config.yaml
encoder_arch: "convnext"
model: "image VQ-VAE"
dataset: "drawn small creatures on textured ground"
train_examples: 203450
image_size: 48
crop_scale_min: 1
horizontal_flip: true
translate: 0.06
bottleneck: "vq"
downsampling_factor: 8
encoder_isotropic: true
encoder_norm: "rmsnorm"
encoder_activation: "gelu"
encoder_mlp_ratio: 2
encoder_inner_norm: false
encoder_patch_size: [8, 8]
encoder_conv_stem: false
encoder_layers: 8
encoder_width: 128
encoder_kernel_size: 7
loss: "mse"
latent_channels: 8
decoder_norm: "batchnorm"
decoder_activation: "silu"
decoder_widths: [64, 128, 256, 256]
decoder_blocks_per_level: 1
decoder_block: "basic"
decoder_dropout: 0.05
decoder_attention: false
decoder_upsampling: "nearest_conv"
codebook_size: 256
init: "kaiming_normal"
residual_init: "none"
optimizer: "adamw"
learning_rate: 0.0024
beta1: 0.9
beta2: 0.99
eps: 1e-10
max_grad_norm: 5.0
max_steps: 24200
batch_size: 128
epochs: 15.2
lr_schedule: "cosine"
final_lr_fraction: 0.01
warmup_steps: 1210
weight_decay: 0.07
Rows from block 2 of the decoder of a small image VQ-VAE, named by matrix and row number. Rows with one number belong to one channel. Each number is 128 + 24 x the weight over its row's rms, rounded and kept within 0 to 255. All counts start at 0. Numbers have three digits each.
After each channel's rows are labels from the 100 images, of 14976, where the channel reaches its highest value: "top examples" is what is common among them. Only what is clearly more common there than usual is listed. The data: drawn small creatures on textured ground.
# convs0: first 3x3 conv (decoder.decb.0.0.convs.0.weight, 256x256x3x3, each kernel summed), inputs 86-171
# convs1: second 3x3 conv (decoder.decb.0.0.convs.1.weight, 256x256x3x3, transposed, each kernel summed), outputs 86-171

convs0.95:138121125158174119125094115099130150145090125116120136113132105142108135047114130147102153082144107074128107123133119151130152097122145121126142115096078127128073114109065092088108106137127136097121131107104119129173104131104116122140124159146132127129126096
convs1.95:137124104124117104177103119113098141103133119179104103133139101152164152170164078116152088155121139093131122113118157117145134116120135129119125134144134089097148164095198136169139168107167061116125127143111130118129100131114111164146128140135108114112148140
top examples: spider

convs0.176:125094075132169143128132070102148129093136112151119133156160166128113131148108146113115141117105137125134114146130141159113122121078111146135126101126136083145087056064161094128130135103107126078145126098122145127148132112148135130118107097118142134128152136
convs1.176:151133186131095183142142171163119131098139105125102111072099086123137107115083118124120109133134111128097124087126108119132149153110123138113123108138156123148141149153122130178099124119131158143114127107127145134140096143087177112147145148135122158089124114
top examples: beetle; spider

convs0.154:124104141133140153101120064105083142131139142139102100146156117136111112022138091149129117144120124119143147127132148125128145150171115113126138132103107127109090142132136095094153148131125112168149122151111084127115036138158162120127119066102132125129127151
convs1.154:133122135113104142088144166138134130103112121092104149129183149117155104134063140120135170133122154152095174113130173137155131114140165172118108152082137175144128087134122128141112121145129125115147130097151141137099185140060112117147137192124143146124135088
top examples: spider

convs0.199:127141130124130159144087116128131150132106109117134124127120107131140107143090068144103126148133126162119123116129103095097129093133170076137115130136118133123147094105122152086154117137132141108116104133100153121128087135035141135134117139142119137137162122
convs1.199:114114116113098120111121168129124105116120128156081144112146156159119149115132106133144122124118126075153150171108156129175171164137099122140094121140141128129127131110126148105112121111148113133140132074125118147139148129149168102141122175110158083142143119
top examples: caterpillar; black

convs0.248:113114146190142145130091121162136110155170110141131160160101181138103129123143138109126112152201127146132150127142104129112122156137105124122177125130145146147116128112148107132107132129040132106142147149143118133127136128116107143119115131122138150125157143
convs1.248:122124134101122191150180120130130162142107135138135128117131197150126127170111142116145131121109114117144141147136155150139137134111126154165196145160136128150103117120113142127169141120183096124133137145136096141128142134144156123146148155175134096131087131
top examples: large; crab; spider

convs0.66:128108130097141101150125131070090144152161130166104081150158128112083104161118134099148123128139123121125147132148150089172127082133146148140140134128117115141143128088158124099127142082110110161126124124122111117110146080097107108114120057139125138134077070
convs1.66:129137152105116137167145171144095096160143134123115143104127112165138119131121148123165114151126159175153168120116138146150141149159166139128173144119161170147154147183121133178108124138154101111151131162138109113142159133139136078154162162135139121150116135
top examples: crab

convs0.242:124138124150156127090141112088115133103132149146139139111158106128136152077121031149077129128143147105137084118112107109127137140128122091147121136134100154111101069140109124148159111114141173134116125063124137135145139147143133090114107088122102140132129127
convs1.242:133191114128127122150134156161091128128133131125136143182144120136138151170156181117127118126123134130113161145147172104167142142164127180135165139109142062146147171100159132143137154120150141086095123143134129143132095128139122157163142118127117103138152159
top examples: spider

convs0.232:120131142131134126130142117107121139129123111125121126126116119140144106125132136139132130135120117116134141140131130135136131097132150128124144132141129130116113113131134125148137124135115133124110150137119135139105137111128123131123104127144128110124152134
convs1.232:137119131143148115149157134163164118130127138135157134139149145097097144157114118140112150059133145134146084106145153099120116172125073099159144105109161143154139168165155125122097111112140131145163128090150084135183095171150118099130105167114109128113151118
top examples: pink; white

convs0.246:130122207126125132137122061140142144072116149127121134152153121157149145135133111159140112143125131120136113127106123152140127161100154106133083141137129095142114120138113133136125106143131109134098111099114144128150102149114153114132083125135112137130136144
convs1.246:149129072116152163124111125113046125117143122107152095090145149137142109175132164125153151135127144139071143173142154155108134105107091137152154104112128123137115136081127136186146112153133119118123125127133115113107137127145111146178179142133128127187110109
top examples: dragonfly

convs0.36:133100122099136073117093141124111137133069130130117109118124149135120114110125137146124131134102119123125134132149149135136152166121116133132148146127132118129142135103131145115148136158147165136081083133068129131127114135137123131104121129097128139113146125
convs1.36:093139125105110154139095136144135088123129136123146131141154117181141202101126134141112144132133120155137148095096094135131112130109177123129099096124143106133125105148112137124104143118114189141167120110149135125118139139169088127151128108106170084181126105
top examples: pink; large; orange; creature: butterfly

convs0.6:124127155120132118139165128130125124133152131148135130128105112117122081130128127142105150108128129138117129146140149120137154151134124118121095127135108131115133140147117159139103113122130117120105150122111115128144134119128155124139121144113123116050147144
convs1.6:099142065123129173137089128107163148098104121120126109098134120119128148108100114119117087121133114112102172090126123131112135144137125104155188146126123144111160134125169127109158145121111129135142123156144152100105104121093111134118116103146145139120119143
top examples: large; spider; crab; colour: teal

convs0.144:132081107129113150135132140142126138108041113109143148131153085140096113076135142209131125177132129133135088164146091144068143135120099097073094125138140133150125170103104143151129101104122105156119144154162116130114146138107117133108116160138122144127138110
convs1.144:139131121155152122119124122158162122126138118108120083130120142140155127192106137135116104110131142149118124117139124149118133140143137126090135116136109103131102087167128124131106168111134156153125125123172136133124149095135111135148137030114111127133123162
top examples: caterpillar; jellyfish

convs0.70:163153067090130151133094107136124143126113098173117126116121088125128098131120154135130135119118116153124130070147133106117117136110086123125160108142118105139097053115119096101101117134108112119157128154135126149137122114123080114119138175134100193135153109
convs1.70:066180157156135130171143145127145138093132178121119101142145150130125146141104118127154152155123125095111114183141120123146137114141151133131122148131143104131121174138134126153156102146126118151127128118115141065117116103114156177156126085148143098107141097
top examples: caterpillar; yellow; orange

convs0.149:113114134144153129129153101130093119159096116083147080152143127125125123036126137135076138111130129146077126126130095148143118118151144126141147120074100158118130140148106093117111165116126120108178151127126097127129058105143132087127079128118140122115150068
convs1.149:167114140154110158130125121135160132127137137148193147109074114138131146147104145141184144122137121137107180118155102134115103169130108129104126109121103122105100121140145119108125121150127101138066129144116132130145121146078139153126145132120128162132104139
top examples: spider; crab

convs0.230:110104174059126164130146143164149154111122179114128102189100170130122155127133152162155145128146127131128126119141143113157166133115149118154173121097112123162115123130145223125154131142163073150118203111176128131141117157154144130142113091187119131112125155
convs1.230:154104114161134120151086117143094125125159117132149155110130088113133126127123148141133115128140158184103147119130113118088103136171122130116082090158148149111113145127155118188109131163110153123119123117155148136128163093147103158117140114092090162156153126
top examples: beetle

convs0.237:134107118117131072129128138133136132133126109146132093122122135127121113124133130143134114117137141128118138128131128127117131122133108132125065125120129143126129137122137149136113122167136123135137155104138123101135123132124139140127127129132121111141135132
convs1.237:094136134093118184111158142075136103116134132119143116132160112205127208101140144113136126102138134122120129129131097118138105091100152128114123140106117124135145118127112129131133121145115139133194095129159150146120131121122100137166129126135132096138117114
top examples: pink; plain; orange

convs0.227:136127138118093115137145143097128133145087144101122129132129130146080170132134152155147118135112134148050117157165108119142136138103118141119114145110156112170114141159116141142143122128101123126102125146099105120129145120107136089118033118115106122124177141
convs1.227:139147109141126146111129151123102091106119057120180115123161147111120148127117079150167133134133129103138161079102139170123140078125132131153128190139130135139146141101135118151114138135120147151163130115159146134102105108156116120126152134129152152132078136
top examples: dragonfly; crab

convs0.183:125139157131107172157134122116181157126116153097106107116146137170110086131153117125110117138103126103090145099083123140102119183113114158137126124098109132116142119125117121126131120148122150109143118113128122115145103117124127143088132088125125110143166131
convs1.183:126119100127127115126156129105137109093119109135092140151147133159112160107148109123138173158125126152167138163130143106113133106109135136112151174125118106118120143127154122180118151080097175134119125173124116117116102150181104150123132109093089136131129112
top examples: dragonfly; crab

convs0.83:138120146145120125095128115135136133121150148127106111107150101133139138141078081169097110159154121103124121078080114121125129147107135104152115167124082138141126076136129138171125116160218150140090116106152178128157135146131081140110114144135125139138129130
convs1.83:150131178119088139139131153165147134134126171095191135158117179149083151122155130130151142135131143129123118155172140139145131185133128168089183130138150130130094158148094122104137151120166125164119115161131104096134170119140164117137110102159128104120090151
top examples: crab

convs0.133:111099060111140121129144111117118125139140130135106144082144136132126111166111135171138133117124125109131118102146150104147145089122128144153125170131170058146134090070125074108115132111124115122143124113138144117132127116124182111131152144130125120137164135
convs1.133:142114142157129137155134163140130109164139147133149107126122047139117128101147085129140160112137103098138130142150118118150195167137120137127126165124139176129093146130160119133163127102120110139104122102129125101143120129090153122146165136137162150096125128
top examples: dragonfly; beetle

convs0.67:157115068092140100099035094110138127134137130101146126117107163119134131144129129188111124102111114111130146130159134131117111145146104114122119140161130136147122114076130097128137116101123104128078102138098141118125112122127137149125097155122119112143143076
convs1.67:035099169110116134124085156161118112149130145137109171144148137120137111126124115138138133158140118110078162131147128131153122172112107100114097088124143102147136118152112130084078108071186152136151128096109095096130139158116127093114187106126105132112127108
top examples: large; beetle; crab

convs0.80:136122134119119072128097120111128123135104125139126125129122114122117078113118109118115121140094113121128115121118114122129144145122107115128116143120122112135124141117116090127094114137150117101122115112105130142137114138116128135115120129093098113104118136
convs1.80:062122078092117161124124131154122124109113090117139130113132131181137204143102100131120120122133137120116136134093069130116119123134171120147129106120135144139137133108145150149127129121097148153161124128125138105102124153132120112157152125164168104134135118
top examples: pink; crab; orange

convs0.24:134101107115149151155149116159128129148137111166158158122124115103141097168055079097068115179137127107136125125090088118059095141123101075118141116159138115079131129107142161119130139118119134086121177129087132120135105157038123132122105128147117143134076110
convs1.24:134136097131109111121130166148133130151138154128099164132139140159102158144179163136158158111116132135161114147153188084185176157131142173125105121168116158133133137121130140103091118132123123120142139084152177129161158116153145134135121141115120105151144136
top examples: caterpillar; fish

convs0.114:135099133125133127153118119111098134058143152140137133161140121103105139111102121133126188099143109063127115142100140146158125138097133135077090120111125167115114096112113110097111118129139153097117116081128137116154104138114133158097137164113138118126122118
convs1.114:171103139127090171175094150110127072151133129144107175117104117147121142112112117127154112166131135166129147136138173156123159138129126141147134104136157139115093093129107130168124132154100085133111129134151175130113166117122111105145128110113131129152073144
top examples: large; crab

convs0.75:134119117152140069133088120128144133139129123114109103127122143134138123123139129163125123124132135135119126133115130128131132147127101122135126128128137127137117140137127099108117138175119140127098089115101129125128142134133140145129125133076103122118137135
convs1.75:103123110104112191132117119131157118137113113129139142131134115177153176103111117143124125136135117145138137086093101118119098130110167122126142136153140137146125118121117125118112125121123133145143113136168114142124140116137097130157142137123167095161123118
top examples: pink; plain; orange

convs0.245:119102096152142155147132106112153130124146134111090140097084114140121136103144105147147095141101110131125116120156130170096153112091116122123107127094090094152087147101108113111113093128161125125146126124083125140045122170103137136144142122121162128134182155
convs1.245:143111112136093111178131153137136118153100138163176132088159128136149144152180102124161150120134157098121152128142163062154167149130151123104158156118151140140134169155136120135096147105129097133129118162125126115159092141134138124160123192156138154136117153
top examples: beetle

convs0.203:139162130150101146150112109165141139148120048115142099141108136113115161134068107143129145077151116127122127128129141084145098101113140140143101158105115097126093140132158148157093116154147162056110150134129151149150090129105155130116166183124139148128147070
convs1.203:119145141135164085085120169150126106137149169136141161202146111163134129151146134144118097141129155157127126132127161124154144129111133119080159099159147118156204106181159134119140130090125111108136133098163116127140116158169097054158135135097104110158132151
top examples: spider

convs0.103:125136130143128096086121157135096144160125136147155087121140137102118125133119156132102137102145125139145120124134083152128130107090121110129105108161101095142112114137088090100148122128136154064154139115147117129111132134107146152115097040133156113128160063
convs1.103:143099073124116111142129174126140135124123146152086120134131140155138134182115093137104116151129136169116150159148166070147148156119164148096124147165152182106136095129138125127100137135138113139107133139144106149122152144115115136186165145128084127143122145
top examples: crab